config = dict(
    train_examples=97500,
    crop_scale_min=1,
    norm='layernorm',
    activation='gelu',
    qk_norm=False,
    slots_per_expert=1,
    beta1=0.9,
    one_sided=False,
)
Rows from block 4 of a small masked image model, named by matrix and row number. Rows with one number within an expert belong to one neuron, the router's apart. Each number is 500 + 40 x the weight over its row's rms, rounded and kept within 0 to 999. All counts start at 0. Numbers have three digits each. After the name is the row's rms in percent of the matrix's.
Before each expert's rows are labels from the 100 images, of 14976, where the router gives the expert most weight on average: "responds to" is what is common among them. Only what is clearly more common there than usual is listed. The data: pictures of board games with random positions, seen at a slant.
# router: slot weights (model.blocks.4.mlp.router.weight, 8x48, trained with AdamW), inputs 0-47
# up: expert up (model.blocks.4.mlp.up, 8x48x48), inputs 0-47
# down: expert down (model.blocks.4.mlp.down, 8x48x48, transposed), outputs 0-47

# expert 6
responds to: noughts and crosses; nearly empty
router.6 060:484560486441473531510545536428602476512486476582498440494491420414513494506510540529464469499544514509500447533488478542510481575469494475524531
up.0 113:493585453555508509502435480549437568481511484533471494545495509450439513490538463444474557539505421561517469547481510524476479435441497550517503
down.0 112:526455547492494506490574543508509465550496474485479532453490491505518479480499487542523431468510552412513551402502519488538537533547526384456476
up.1 085:481501560480521520583394528502486534531504444493476501453510459520504497492492474493517508462526412470500476520549569542488545507590458483420459
down.1 113:470499502482499501561454468546433508493488437531547474521544461535456481440537557521416530504493495537464541547479532538453553541514438592470515
up.2 086:489513504477566502460572466456470442549520536513538570457496512576527537500526470433506434517461520536500502539539552461410423525478496482498518
down.2 129:493499520516508542426571475463509490544562530521525538446498463511536474424547515518429491477484489476533499553543558459524502558448474471512391
up.3 103:522478495431495548440543521444534479582521415534464484501529538493494535491505484506495523542625497512444529519523495465556501503514418494541530
down.3 109:485483521536583434548455496573509518485527576466524513530447465488511486515485500477451518499447517510568488547507475527417459501497614499453508
up.4 103:511526492445498577496516464512545547501510464541551421453544547543470513523563598505514466475555506469428444483528500549512566510540456490497503
down.4 099:442483503517498431479549485473456438536453564469443552595451466492498495513474405480459474504466491572529516524490522453489446451466522490527499
up.5 103:572454471546496495617479498489521463533430500443507501497474516540553476444523439567500535589516518468524467516483511502505426483527527490447486
down.5 099:416476488471425502442544547541524467435565490528477436502545487474484546559446540522542459454510481529444489527510453468549533517481507487573517
up.6 089:506508464521464534486496495512482469460443385466479449491530513472392489522583491520565532495428507489507546492494518559495546534505455486445540
down.6 084:441503525532511484484473494477479519589499518518481602518487464486530529488414521511452480487523480493486415519514507396495417429465522494477474
up.7 104:567518527502534540515448542504459535570470559591481495469531531519534462527488463457455530504576559502486434517439435485461532503469525546464516
down.7 090:463446474520464516470534515515495482434511434412509509523438512536496501444497482544552466506450431452534563488546604542500484486514474465551517
up.8 084:471567528483570482494539577500493475514498511532568569539529526556479549503528486499490496424505399475511440490438434545469479459466478502474517
down.8 094:473510560471557519532481537485504510451481498527488505549572493534546479438588512476432514483568402514486486525511499537543486441465501590487478
up.9 111:540572526492498505482517507456482457424506512491463433570526542574536468467463561511446501521549452400511470582486520492503552482504537503516511
down.9 097:448442491528489456508451496457564497542508499514570543483485492473433505522543428468578459500465557602509541473467468486516479544449514481488444
up.10 108:474542480529575477520484539471504468503516453504528518471464480493443566567553446516473535518507538432447506550485482417433496442493554452454545
down.10 090:526437520506439551582501461510507465486471517477451458536503594528485465454424527514523463500476457486512472414512527546535555525495465560547473
up.11 099:470519459490499450499543507438456453523455464533563429445487496542480552503537540426484390495501549494473460492480543524507516488462498569564501
down.11 104:510502526536517559493453482488585548497510564499477536573449474471462507467477487596553567581535490519540525529498438488477460485544504448472487
up.12 105:547531472520533471502478503470463411446475558524483491451497434472476529449505515493539524503504497519533449473460506536579478594443425573488521
down.12 103:530529535519531508452526478575492525481514440513532536477481556524517479512468495473510547456489524431512584503542477464454438369496547477488545
up.13 108:458478570439470463533585486505488431482469467470459504469504554511430538569389488546507478522512478527481445482527504465461514484535451477504462
down.13 104:481447406558466523525456514460531493500487533507481438568432419463553504500555499567503527514465494521479550521506459541542491493501562546554534
up.14 089:526521543490475516556545530445483476515489482456571483518557502451522501521464455483512484521479551460572535590576562436478537432479526558493499
down.14 094:456504513562579555486461451534562528478528501490452486484446531567500484455555533495474515462491451526469481386484422506538500529510479447521481
up.15 094:520525531532554452500484534553527491580503461501503493505562558512480480449548558518546504470477527399480454488543485490545505551510467570454418
down.15 080:439546553491472590506558495515533468436450513496499529479465511502514509514478526489493527548536522578545559452449493456511493445566544448512581
up.16 115:437581481461521499536473482536483455543518524495444524462530477490519492500526464502553551501533499587540522526465539540466615550514513523495415
down.16 103:580424512483521536453530526474445547473541489515542554441459497495495544469500535449497466494501486434472505457515458491574450405488472476519563
up.17 108:492439517492505499512562450510518544502534494525528483499449544472427496443505430510494449508553524514533444471555559461466470564516520623501471
down.17 094:531571483510457506470476515471467434523461505480455509531522438487504518587522530539499521585445451517460510547458446482504524474443484394524529
up.18 101:493510597522485466501543509455505563468510521533519446467459575482441499482429521571448523506448513493433541543448518523509405532480506508510490
down.18 092:470446438520460536527494511556504478529469473476481539553527397500490482550511526478554483477517491542529484398574462515531581438498531513468505
up.19 098:481491429460483519532452564425529554499529543491482646474513509490519477493488538525474485476521448556455521458516499515485505560511479545461442
down.19 101:513489528484529461463550437553523519483417496507485413496538463483492556584539467475516462473470464450500475573438497552510518504479440426517505
up.20 117:515494525487540527565478587502483488482513482396477470543530541479488482510563459472515458499402490544481467455529466494447545499454503454559437
down.20 118:503485503505467531483545419443540541514503522567473481436495432473503529545481549551507543486594515537522509549464534493581527470546541531436489
up.21 107:439428433516465515481489460518529509485436451499476531389520524487524551488498524500498504446552511506512521500474539544474596502436490425545477
down.21 100:591540559483544461456521597422502484495547537512544443587494510515483451503478504486485499492489464503457514469518475472505434460562507548448504
up.22 084:476480556518506499499554515430487479442490477570563498450588557445537471426477452559482557532520540461494545468546450545502511480516495514464497
down.22 083:522527507509552480517591554524565465573494490476463557510484529583460549487513578488469461467493489451517526507512474442564500497491544540441553
up.23 102:546493529437457514497464487463407532527507582512488486577555516515539479505472574526461414501473486507503510519443519481523545569504493460530432
down.23 095:451529499513555520495533501560524494441482477459505498435460440509468535512528367445546560544551503493473481486577534504537483449500496528464509
up.24 091:540505492518516517583523505453485479520512434512445513432539468470485493461478456474483471497484457474539462438537522524524532533551498554638548
down.24 098:506463489541497514438560467485525490466492503499509484512412526502563519534536498545516498512495533499513448512467427457514480425461494397423410
up.25 086:474488396454509506547519508564545521487561583480499489503471462511543461499493518505529492525499446466433444498480589462510490557454486424537514
down.25 089:563565552505462497522505522434477464529463476477546475549566464461436503524497457525490550525510550559563523503527449556512549484515536579552471
up.26 096:449492486578449521489591513483574489511513518410479524490491515496559497470462478480527446437482463463577512492526500456560437477512508514548442
down.26 101:487550488487562495496404497482491467451556525561434444454522447553446494483514559480530526526532566566477468502480457502488563510452478472459534
up.27 088:521545497479495425449543475482480505455445544444526424496527530528487481464409501521504456449478445438567456541551509514510506422505505511443487
down.27 083:456505513618524551572531435520530522545548503525499569497468505502488507534556493487514483465512551540436551450496521485490546542477436549542464
up.28 112:520550492482532500510570465542422511502461501526515480504488570511477557463492518521499488488505572522501462537580413525520393520480484497581462
down.28 095:470507501527481517516470561512602502577531494449529444490557451499539514566500491480520505538528427535502547516446587504479544503553494501440546
up.29 107:489427508454546536537486531492508586563491461459489547508510523517501494444477555583448514428544488553553438481465495483531446532524479474560501
down.29 116:532602494551468482463561480477477423394469512519529487486518427494536523544502492447540480543483534511467547547540529534481553501498536523448486

# expert 2
responds to: discs in an upright rack; nearly full
router.2 113:450543555420484492525509538506468455552452497506493571533488577524482588450569534458493450434519468512478512507489467509495449520510468572534479
up.0 116:524436485462537513506547437495485529520506495545504494525531488420493478545476554492427490544537548497535510514451503603531427481582478489565469
down.0 100:468566523476488549532427456532542556484537470530477536463504500564468469534494495512491509458465441507496494493555429405494520518419465528558555
up.1 108:469528485547541505443433483436468490531457406513467526550508454558517511446465523539520449426534582468482528543505517488467488516472532462472447
down.1 108:519367453514486575534571538475473424426490445531542452496452504475478469536518485469482545501540461542517495531515505479521479460493496491448484
up.2 105:563471511481445518506486490456553502490503462491463468460473481498531562519423511501532564494455441489475602421498536498539504505508576461523420
down.2 110:555463478575447509489551519492489444486527543502586433453515478511523520510496535592473491522491485511443486470450444513436566462512542491447545
up.3 087:490580511464512483514531524527503521464526505521513538467469420474552472539499503415556475545506474615469484507558463554437490461459527485456466
down.3 086:541472481547518508512588485564572520481461493424451468536515552539507530506521543527513454441600513441525487518476452522529488443524502532546528
up.4 107:480470505589478513518498421585455488478436489546433510492536512441420454439540488486512485439502497529493532527522503467535562476444520545477502
down.4 104:476504521481561473541476495584480542533460573511514531477410466469466551461549457405478461506557529500493469559508574515532500515448502517487487
up.5 072:417542449567524496493543469509469529497516467515507538514495478461519436416517466505464537562468476509454505518422528542560533540546544576537526
down.5 093:572510507459500524523477544547535558567440530500481503499486487445462452554544452499558398449471533520478561479565519486495473454449479536518493
up.6 115:564498450563432519488515496461511434551481484540448453509483450521530477511540497496512522432393491466536559560494474500527461503545501436520555
down.6 112:474471499510519491434536533457463454422501483513629571510492536529478491505453491475475506473579424489514458443518522479511541487518528430514474
up.7 094:506465504446458538559470460541532480507471528562533507562539471450512504471492493410479516490486413468555532494498508460601497445484505546557539
down.7 108:550577486496542445530494492552480534474513548440499487495507458500550481555491477521534490521498626506441513495428484479413463523526484462458460
up.8 086:497495449554537451567514490526534515510447403521538533513554496518451526500487471459465491551477514442517540595530557490533446586502513530487511
down.8 084:573447511443507494560515493473544554469543482473502526466480468491505448465564567525472489514516530528395545533508501572510498507516403498518554
up.9 098:569560554551493506524472502455472497491490520479534556542534534536536477471482429500446483562452460523469424484524489498513477499447480516629500
down.9 083:462522460472550495487455430551508418496477526461524515482490536470444494507525549577523559485433550444544521520467536523498536506468511451400478
up.10 102:539519518547507458517533507485538463439511493565493541453566527495543477544485498473453556551555462500426454440502501434488503500457402508511435
down.10 116:542469483540435587479494494429487531540542533498464505461527479460489432473507528506470504399484481531488574498543481525536490535457439588479490
up.11 109:432548512498500411524542496491484530571516480513399500460510532435531455575520534447509516479467429509463447488533545503486558501521521521499446
down.11 108:476523509534480542471460520533502517450519465477502538513473499497435504497530495551484454537507581518486525426510490448453490425430409611509492
up.12 096:534496494502531502508477483584475490476413484528462467576551532534449508487599437535495480503465521520526456476447456443549564488482437515509527
down.12 101:510487491509467489610525494579486521532442541512568431505488530427497488506482487572467547539488521490486459554482569489435452522507543466455495
up.13 099:418564494470460476510593475468511493478481493521525448453486500539417450478512537507500495497548508506530454499501607532456466461548484525542430
down.13 091:458528529526603479513504528448582540528530491604425483537442508518496516480499528481556517434479538534516438483556528498485527507501495514481559
up.14 104:506548516467521488570581514494538487498491453433579529518454555536416563539487459467461503522535513512544440506431491471518540487561483468466502
down.14 103:446517462440486524504494511488531473498427528515458471548515461513555458478426540427564478474491463471429514445503481517536487455549519477547597
up.15 100:526572560443442511483535486597547477579485452554531439487487503446438466491498501485461482458504452451522484474552524491538451556494497532496519
down.15 108:523506479520517478559462493423464576406500492531410508470515500494570513575502507506501531441553561541461536506435520507519510460481472489443501
up.16 096:500469486478502538477531495399489472491546524495482486403433526495510484512529453537502530547412463555458551525583494524566492511530511468527443
down.16 112:528451500476559449515551422458530494574541483494552404513529528553430526437431533549509510510523487499487503464481473536482554477436522511490506
up.17 135:541552502510509485472472501473567470469510537531414538454524468492529482521516540492555609489561505500485553500452496515463476442448394474492526
down.17 124:478522500538493493464477462474475471465503536465460562459498540457514441487540529488521508420542390498507610494515523503518453589497446501499529
up.18 083:466451483442472493477435572534561490415494457542448506441474503477548480523557523486501525509511449438503525476466532436498443473587513516467471
down.18 093:512502524442525537429498530553546546526478530502503472547540583567530478447441525523461451444452545485500539517474529549481507513431441441501466
up.19 107:445424455495588551625477521511490494530486491555478473526469509506412499498469485500516529536513513411519462478486526443467526472464526503483528
down.19 105:473518553505456524490514493547457558524460491436463496512437463507548497505510510490481471573478580587500414566522423456511500547478516506526456
up.20 115:534479551468573430514524485550479440493454533507486504501525546623506512504438477574468501562435490473504445547539508465488462495484475527501534
down.20 104:525551500451496561446479413545538501565536427418574490497508526478535500497501489525448463500440495442525466472448502483416505489489483463525519
up.21 101:509533505441505506447548514456544465454480476568482464544489486491606522501475526544442419471577504522446499504542523481485441510501499494465415
down.21 098:455429506608488488505559537509512518447520518457495495503442512463516460508494506510492563537454502430541445534448488509464518560476518519476393
up.22 090:460533509559555446506487540446547433489490501567508488448450499432531575558522495461529514503516442522500507547556510509493531485517468475481389
down.22 098:518478483515538467544528501521465579469465520514485490475594559443486478481493441526505508442490421481505495577476470511545442557419449513494456
up.23 094:517493599466477535483500491539437515514515421506460466540531502557485526492492543499436448517509489440546514541454471481470491597533492428546550
down.23 097:563503516502547545416487521486516562481489523500488487497484469508540539510530504502462572453430421556452531568517547563518524515433529504426517
up.24 087:481441555486519475590514566492433463462489449521599538493458494526466503520544552593533493547483474529446475509495573525504477475499484510489472
down.24 092:437484468469497537489475493496549498569508533561494525485512518579448517542416507499524533469492501469510459436494429521492499439483507480628475
up.25 106:513436541457393473433487480519558468524519477455482476546526505530487511557471467497587474523510498476502588587465493515477487478529542470447503
down.25 090:554415485492498500530524506419471517432535478510522518497436474464555479454519554473436534465486482510518569478475476556573534558446518488438511
up.26 104:485492443512573479520431510477510483495453483536549499626455520453545417440511454515497431511489515478483526438504501564503519518533504493479549
down.26 103:529482508446444546509554577564539502573530483497521523494541578561484524604463506485533504494482535484541574531518520500569478475524513460502478
up.27 101:550516495509551476550548522534566450491439462530523471579475536424485610457470486468533507530508487561510484573486521505522481475512573508478510
down.27 098:472504475472477456540482466535477576476496537527496464480508539527534532490514468461551579489461532444491484515506441456471422537538466534631508
up.28 095:505433501499510463492557456615478491455501451572416451519485507496524540532511543537494499487495497510445497508489533527537427583513528525570491
down.28 106:507517513519501435506499538514479576552503537536461515549478421515415454490521509439517477536493554523491439440496456491470473526457498580428446
up.29 098:542511465489518472508471515495541487455469543484507445414537412414532523492474471506545541503473513546433506519564504504488519502498377495501447
down.29 106:559549518445452507466501456514548538564499492521501513388529544482468515436461501540554509469484450554467503449467534478562514458495481544538561

# expert 4
responds to: digit grid
router.4 099:465474552438520526573511509500525527581475520515432538434529487481472491434578471469536506448411462477495511442483487487485458533525465542552516
up.0 093:485498525559497586593488508451555469465424464524495531490459463528486552450532489536512474473523514425502531498481577503479466468473579474549479
down.0 094:527475486462505534459459467550605505485487460516507491471453474559454473534560514513563510522394487502496554504504424515486482451414474482528490
up.1 094:514577441474546532505474452449450512510508546467481556516501496491534487527491577478408485460507544490538564510430500480515496410501474581524511
down.1 085:455447574483517464495482503515522516467447551526396543488469507375469459537519483482497491507530549548536508497509558527509494502499545532433446
up.2 102:421511504481516490500442605546509504465555490511492467401456501433478493508490491544538498529533492579553534474540469508546529498525510483571551
down.2 097:550538469486529476533510429490544552506457531448553456532554518465476590411462505507465528475486459462447551492509507494535440546520558508501556
up.3 111:573570463523441495543478523532593491476498471464561503509486540490474531505462433498504489575436511544535475446548526419512477479539542514496458
down.3 097:455507508523441529486558468480547489572452510496489440529544495542479495513426500458517479471566457507460437536513430441544450568553477475550497
up.4 092:538503462414478465528547458526469525537557521511548553444508545461449536487431492415479469428544514450526477509496482486494434450497446525517471
down.4 087:432543512561491545474491489486469485534453536501510524603578482488489470531439552446532515555529544526509449512463566502562463485502518483481573
up.5 084:487504496484429447499467492539460555479457475531472553556607511528496480528554550445497506508491542467482451542558514547494475557576442538485523
down.5 088:461391547471522439479531547517552504536557493475474525483403438486490486497535536480521463470487469484487568524423550486492473465458480552515525
up.6 089:513548475518542448558470468497439554469530500510507467537588483534451569482431476466484505517490483545514489524552551509521554392512486567512499
down.6 093:554472487459471511431565457499508463475499545500478539548472551426508505526536525418494454477493556535418458534477537474524483545424521476559484
up.7 083:469535545422483515496500538494479454484476501580484438493487534481530444494513509475490389541547536534397506469510512538478529588488527513543510
down.7 075:522540448514513508451488466510485531490547425424457490530534588534575529505515557508456472597488513430541463503476489543500527455495535451510522
up.8 099:444502439550567460559487552511561447474486511491532521502517473502485461505511545547547516527494426491520513563514487625503490483461491426454496
down.8 118:544471523503501491441489547493488462548484465490537522517538474508511436473521513546535568502547511391547460470555467584508525521529495486571581
up.9 087:498503462490492495484551511529469530418464401519558518515490558480464512497500532427467503518513391460552501511480577454522484460515506570505456
down.9 094:503440462480521410456443553501517480424500486547510546482556559548516523504521562513417564525503536456501494540507504518472513540533587474504479
up.10 092:481465519466522434555431525534490485507455521482445443472505515500526511467552540410457486475510588547468557520440509478449577463469486494503545
down.10 095:534540522611531513424461466487466526534453523515492524534442522473526535521467502502495507610463461468509492431554491481474491531476580499451489
up.11 093:451468447561519524430446455513457502512508503548534413505504564482525437461523427520502464507502545469528545559437519539443546517535538461501497
down.11 118:423447476493534540487496511435578465515504516567548537438530528601469517448503497461482491490424503506502587503534518522477499486491478476564465
up.12 090:470572494445422541478501543494491531481511522557511521507494447550560560517520504478520556517405506544528548478561512587520466495465460452535494
down.12 075:532436526445462411473528508489543456532533496485536531490517613552483461486564445556524502469447499477473526499414479490526545521548519495496521
up.13 140:425458497576503545527508514521510504514461437529454509489478554590519531522515493550539553434471540488497568473418480553505468497555504448486461
down.13 117:482442446450496463532468516445534470465442500512458493487441452479385422441515564515528562487474493462515503487542474497475466502459462469552522
up.14 114:501578527471508492470507492466471547495506444467446547525416548481513529472539507490481518530396414511480455520464506467448478556572502445528497
down.14 110:419438517558482482472584481455566463543543484566555468430514496512484524524468508528498473443483486511484484509557526552565540479514461541436502
up.15 077:541525462596476474489520549548466500467513498519519537558508480398500593531501488451545508498525534555460499522501446520458476437434548497466513
down.15 100:460403469480522513488495517479484480511502499476494542396524514477527465446548481529478461531511506453551565490604505522512467564543454452442473
up.16 081:470485521436436513525436428479435493472527491510490543473453511584543487477496431469590518511437499516550548478470437460501470518498457470504461
down.16 081:523439496482474400551528534527546469462434502507518503492550528538519507456443492559513515464487536473420499521460451473499554459477438527581462
up.17 097:561510513562555482496423474457481497469405482540512508503459526487431485420515486508553536478521533422510547542425435460521491470486501523492517
down.17 091:491496473481452437536482464548491543437503455476477463435422424498549475495552533526516491390522485518529471477542465498428533488457487545523479
up.18 087:496518549536550531521463526490556544500529469462434472474408546536537435490479515518511475511531497443499521420580573465489470455538499552539485
down.18 080:522544501576507553531492514538543521501472495569511519480542416510463502602450493474488508486510557493471481533460478481545531497431563415517449
up.19 117:520468549525513549467550462491481459506519482421513493481493482412442484516474458577523494485512442395544451514529534536491471588505512492490550
down.19 095:517545502493433508552496476558419556533426581469506495487479482479454515521498495430516516556550572493562453463453488475483479464522538568493498
up.20 111:473487488504527496511540537485511452465518530439551473508439540501476485455503444447529433566458527537527407449430428575497533474472510468485510
down.20 116:487427473510518492480529531447474469575425488509525443621525500525519486452474485514459529514493555508504419523560461523456464531508533462531545
up.21 100:597524495480466483527521491415464491485497400511438568511481457490478512554496572524464479499486547478545501453558501468510493457566525519562503
down.21 102:421527493557520560554492483512518484532494517487528447486439457522436468502474462528496507592526549573471514452443501543434447495431486536504499
up.22 106:490524410506512478433502530496513512498530532566475502433501470478506570499490506506552560472484524571444517489440485580508529584501585462478499
down.22 098:508528579494503444539484551507484494516517500477535551523525516499543473434539537475539459527455433461498577435512513512559478482515445533611538
up.23 073:474436546487481532529533566384533518481472496457570548504435500562459473595469531482474528549474511532498493440478489520509505482513514450510542
down.23 102:480537502454546482474476460569511482518497494509470439485568509532434480433475522544501490519442522522501453513559430492412557453478562450558516
up.24 167:519522443499506552532466474489481472529482482477457507475426479514565427518461585482433454536490570490491587511525538526504502442532548567476537
down.24 140:477459528517535499537497495512476468435519472497552483455473423443512472527533454553551553570512541500536521497470541497470537457528581460392510
up.25 100:563569504433480434450493502528600542470523552465434454499473505481534555477491514506515432536475440507493463537489534455523513456499499560506446
down.25 097:495522528561440569478565488458531533550557547544535557505523479476541489581447434498457443480483531485457584487528455524520504477482517483510455
up.26 114:456575398480458457523494466548517492502565557471458483467462551600549475454508584501466534493469466501471525468514541479544490495511496501530485
down.26 106:514520487492505503442533472426490480534453485475446497539609524415496566453505445483540557477507491520475517424491483513541526424477548462479482
up.27 086:541509499549483535502450455490493551494448559474449477570431491509490542519551563544571503493421450526555489549497494514473579499486462434487513
down.27 097:521490497477560453482588546505516442468557460587500543410545539485529486479532472481528551508527481532527549570482495499438524476490518493534429
up.28 102:522589491556567548533426477503506438505462507568507468469442502522525401436467529452435497545517505459499514457533517495492480484471527484480545
down.28 106:567483528519479539465509532531471597494477426438479439484512459521552536531489456509497549516513539424545527484502479504504526441533531419525431
up.29 101:504471528512428536465550493437489527501540483517509561471494511514406470547560492503517428521488615532490559501424499517462462512492484449463502
down.29 112:469487502455557433474488515512489474586412562508487474477481463496479485493542544536541544521533491508533460583542534552550518501512446583551501

# expert 1
responds to: draughts
router.1 083:506504463530528464585496533526488460448448477523596547508442486461474483517464522457535526505474535555451526483466502462515507456594537426451472
up.0 111:518516506533494455558474569460543477585495477557448498517467483440507534496534539479542505434500546546560470506534538407485436551490547522471517
down.0 106:504495561511483541498496470545386512485489540397540539513453519555476484498533448524469502569501461468515515523468545556465527465514484440563460
up.1 090:483462454509525523486475449472464515508494505473485451483492471517546563540454452540519561511511533482433460478459529517397475604521491440551443
down.1 100:520469575509505521445497474521584494490518481484447500537449500469421460467479487499425440489461474509514510483570470541547600461473474569507489
up.2 095:506477556470503496498488487437454457499429530418538474546547506533539542520492498426457457578554576534513467541525478532454434523477467530510482
down.2 093:429471489373463516491511483496540522630473479521460508525516469568476461540558502562460527447455505499530504514505454490535498481512489512512486
up.3 116:453502516570517454597461485503519466599479524498480489462488492455529483534493531474481438430488494515615514487512438483530561504472508482545483
down.3 104:507533537515546461468514502515435451413516557505549540441544497507425455531546456549491542514549527537477471572494573513463497491566498497456482
up.4 103:465572521490499551517489465507419534586462488489504483483454468532595499439432469536485511467531507523437539528507494450506492520451454580477521
down.4 082:497461538498496449501576545513624481516502465490464472502496517473482553464489598460538560476456547471465487527515473532534453536544550465493459
up.5 085:462433476486527474532494459428519449498443458499462475495534542509503430441471525583555528529521498558511524484450583481467540444459490486554471
down.5 100:499533489553534500496495546508511533463620520506500540530451467483502546566542487457416441468496447484547498541542397525517524511483537498476521
up.6 087:581521534454538535490472530563497485451489595536499479508511462537487443463476527557483518603541452543563515544454457486477468472481498511455488
down.6 087:441483483495427561500529508472539520458594455494521476480550585514567562551501499470530465479495590491512524453531503507515523510524506514562565
up.7 105:536509444527511457517459517545499534568488450489528505519540496505520419533511568566427512507470591530454469526483434495506506518578498478562453
down.7 098:449466516488496532470525473451476467463498542458517536530464471397501546531473435434533468490494393538481492521467513514517486466473581533434529
up.8 081:462432567511548505462505511485462493494503491447569475521486468453468472527419512549513436421519499507551532460416513512517562514506444544454540
down.8 097:539521455515511531508484484512469462477460489537482535501517477508502470506664470496477564508516482473450500591554552472549425528517529494516484
up.9 107:510523549448483546494435509509550561551577509496461497490524518506549543500462443551520533511463430464502456465545447421418527475499475449509481
down.9 110:488472457602503502471577513587494434508455488511477469461461467474505419515522536416458505450494551521523503529477545450459486555479522522503501
up.10 115:495573459556514447518419483534500488523514471506526572475500518411505479472452546459467520507479442457547494478605480535543468500509566534478512
down.10 115:540473504470467496478518478526486523452471499465553486462464501529514491481538445512525504540532520539429470472442581511430444502540461482364460
up.11 106:493470476498490472512474520478442459491541563493513523541560524424471460484520547505465449453479528514450620460454503573458439520500493528563499
down.11 096:506513494547464521502422454429596528496515463544434558482467512517531501525565458534513495557557490506457448505528528502487576465494495417487517
up.12 091:449577515493524452482459497567555476485441448534441565428499455513511489419489519542508512577476543508458484496522479583512546533492536496502485
down.12 095:525430438531483495530518478448514529511539515457558414539453506485524464561534544420526502441496445506505548501452487474459442473526489530417512
up.13 113:505529443412526482547450514430423485520514469516537461497561454552509545470511513532447456573525503583465488503460524512506493505493525522419538
down.13 108:504423522515448445459508543532535570459470527426493536495488511451502507521494442473596520448464421422508478452546492500504509444464493481490512
up.14 090:514477452451425525574506502503468471513492513495485493470457508468486494453518462429502447493456481519598554493472506546431489526509533480501625
down.14 095:481534558572502467501524510494468583446497549492532472557528521500478531541513467548497482495505582493497495470512477488501457437473369516547440
up.15 104:547544534415507461518500424521508513442466523508556464562507522504472542505576467529505526526526506505491571514378507484518474519435488547513470
down.15 111:471498518507507457489469504469514494524545448514439520471540495483499469483426568558517447512515482456471501500611488517449547430471515408562544
up.16 091:465485555546504571500447522478444459487490581443518450515477452500467546456524507557489496465537537516446516473483395523546542557474506527524549
down.16 091:513499481535526468459520473541547520553514411567481581512525586515525462587515470477455525512469423522552518528549563486521483489535499507512462
up.17 104:464528586493470492502560462438486444528454481499495522558495558475512466550524456490511519433506531555498402468582492498502458484505487524492584
down.17 116:494495476525508569543513516551504512472535518526490428408487507528492506519437524583471440552488526478451568534482490508433499506461573461534431
up.18 115:458448445531455530488502499474473481532530487471485546531506506483502462569537526517463445450536481524413426509502482539444476520547528440545607
down.18 104:540527581518515524508455482490481489459481463533516421530468502457460549514493442575518522543498538461555505486542535475506518544426522537461390
up.19 118:490529546503599522490547490468564464504458465495486529491499576463459454431488467463500553458436541580468478503475483393512514510526521492489492
down.19 121:521541467502473456522533438444499532457448529512481425461550414485483464594473492512490471521553528399481481509484502576491468468511495458479512
up.20 088:519531528522516409408495544498494452541555446566505408498494497496476550557494514509448488485463470509512550515546503463430511472476451569503495
down.20 084:485396488474507490555493501515533540503394501457523550473451509514511480473468483534558483458500475456542433535555517502595478470470528496437476
up.21 097:569516555474489457483486476519501521489578571523437540512435511568489460531466486531470407493510485486505495460416491440468475487563505528548538
down.21 084:495477475524513584529544508458486435485460461482596457547556506508505539448541546520501569449518547515519523533584519509480513520425518482461458
up.22 082:530504512586610506492556451489488540423517501539526583442507524447539448525450496526469542538481438496514491539478501513488446545469510496484464
down.22 086:544537467466491559453484450512513516487440516508436410500497515466457524533558401493518510508511519409449493456493498471566564459469498486467475
up.23 089:473533526510480505472551477516486464512463540540470497455562515467472517533459477455510629475438528489550457465465526407472516512562497455557520
down.23 114:537514493616484541513424465485500501494552431522480437502485463503499526497492469592476430554519519446464515507508527515524532589469476453498479
up.24 091:462544545416402550438463477461480476499479524459535585502479466530501475554497535503497502518501485530426483476478494506565548510496462577552514
down.24 071:470454489525575500492516462487498482544541476543474467591535528543587465492523498512537487467431547486497497508513450464537453558477584417492517
up.25 113:546474513473543505506519474568495501489478548459492450501516556467489414543475543532501450579407554494494448493501529519562575486442457522510466
down.25 117:456555442512477458431447516473536505487533485507421535534476461519487537450485468546496527435572505450529529510543545488441429520496547532478570
up.26 088:504546571503479493547560513554599469519566507511486437422501515556490478501472447484483435474460496522456515470506486495542506519485454602487472
down.26 094:489441437475505505496478546502475464497466490495506515510492538474522477498504576486497512459444631485557538515435547473481491581489502406547527
up.27 084:509472551500466538506541553473559502552426493529534471495530521518479561544501506511390432442548533502479486501529456506541488544395515486489528
down.27 105:525444499447527550526496466619407504468506463433520461494451463572473450442534474509511521512496472511487445511448564483475476499502471485467472
up.28 106:498396549482499510469497516533514505556509511467541488515545441459422541500524553510534495454522558517561483474488421492507464524464512444573428
down.28 125:423520501526552549513471508531437516510480538591523512476498481485604417511534518468447506502492498428507489491505584514452532524509470552455525
up.29 127:440514505473522495509510488496538527598503474527437496549496554448427480556522513525435412454561537517548511512505499496469517541427559470508465
down.29 125:523469544539544463507522473567392455439507465468595536476462427521533512442542489487510534529465465514484454506521572522502497508532458491471537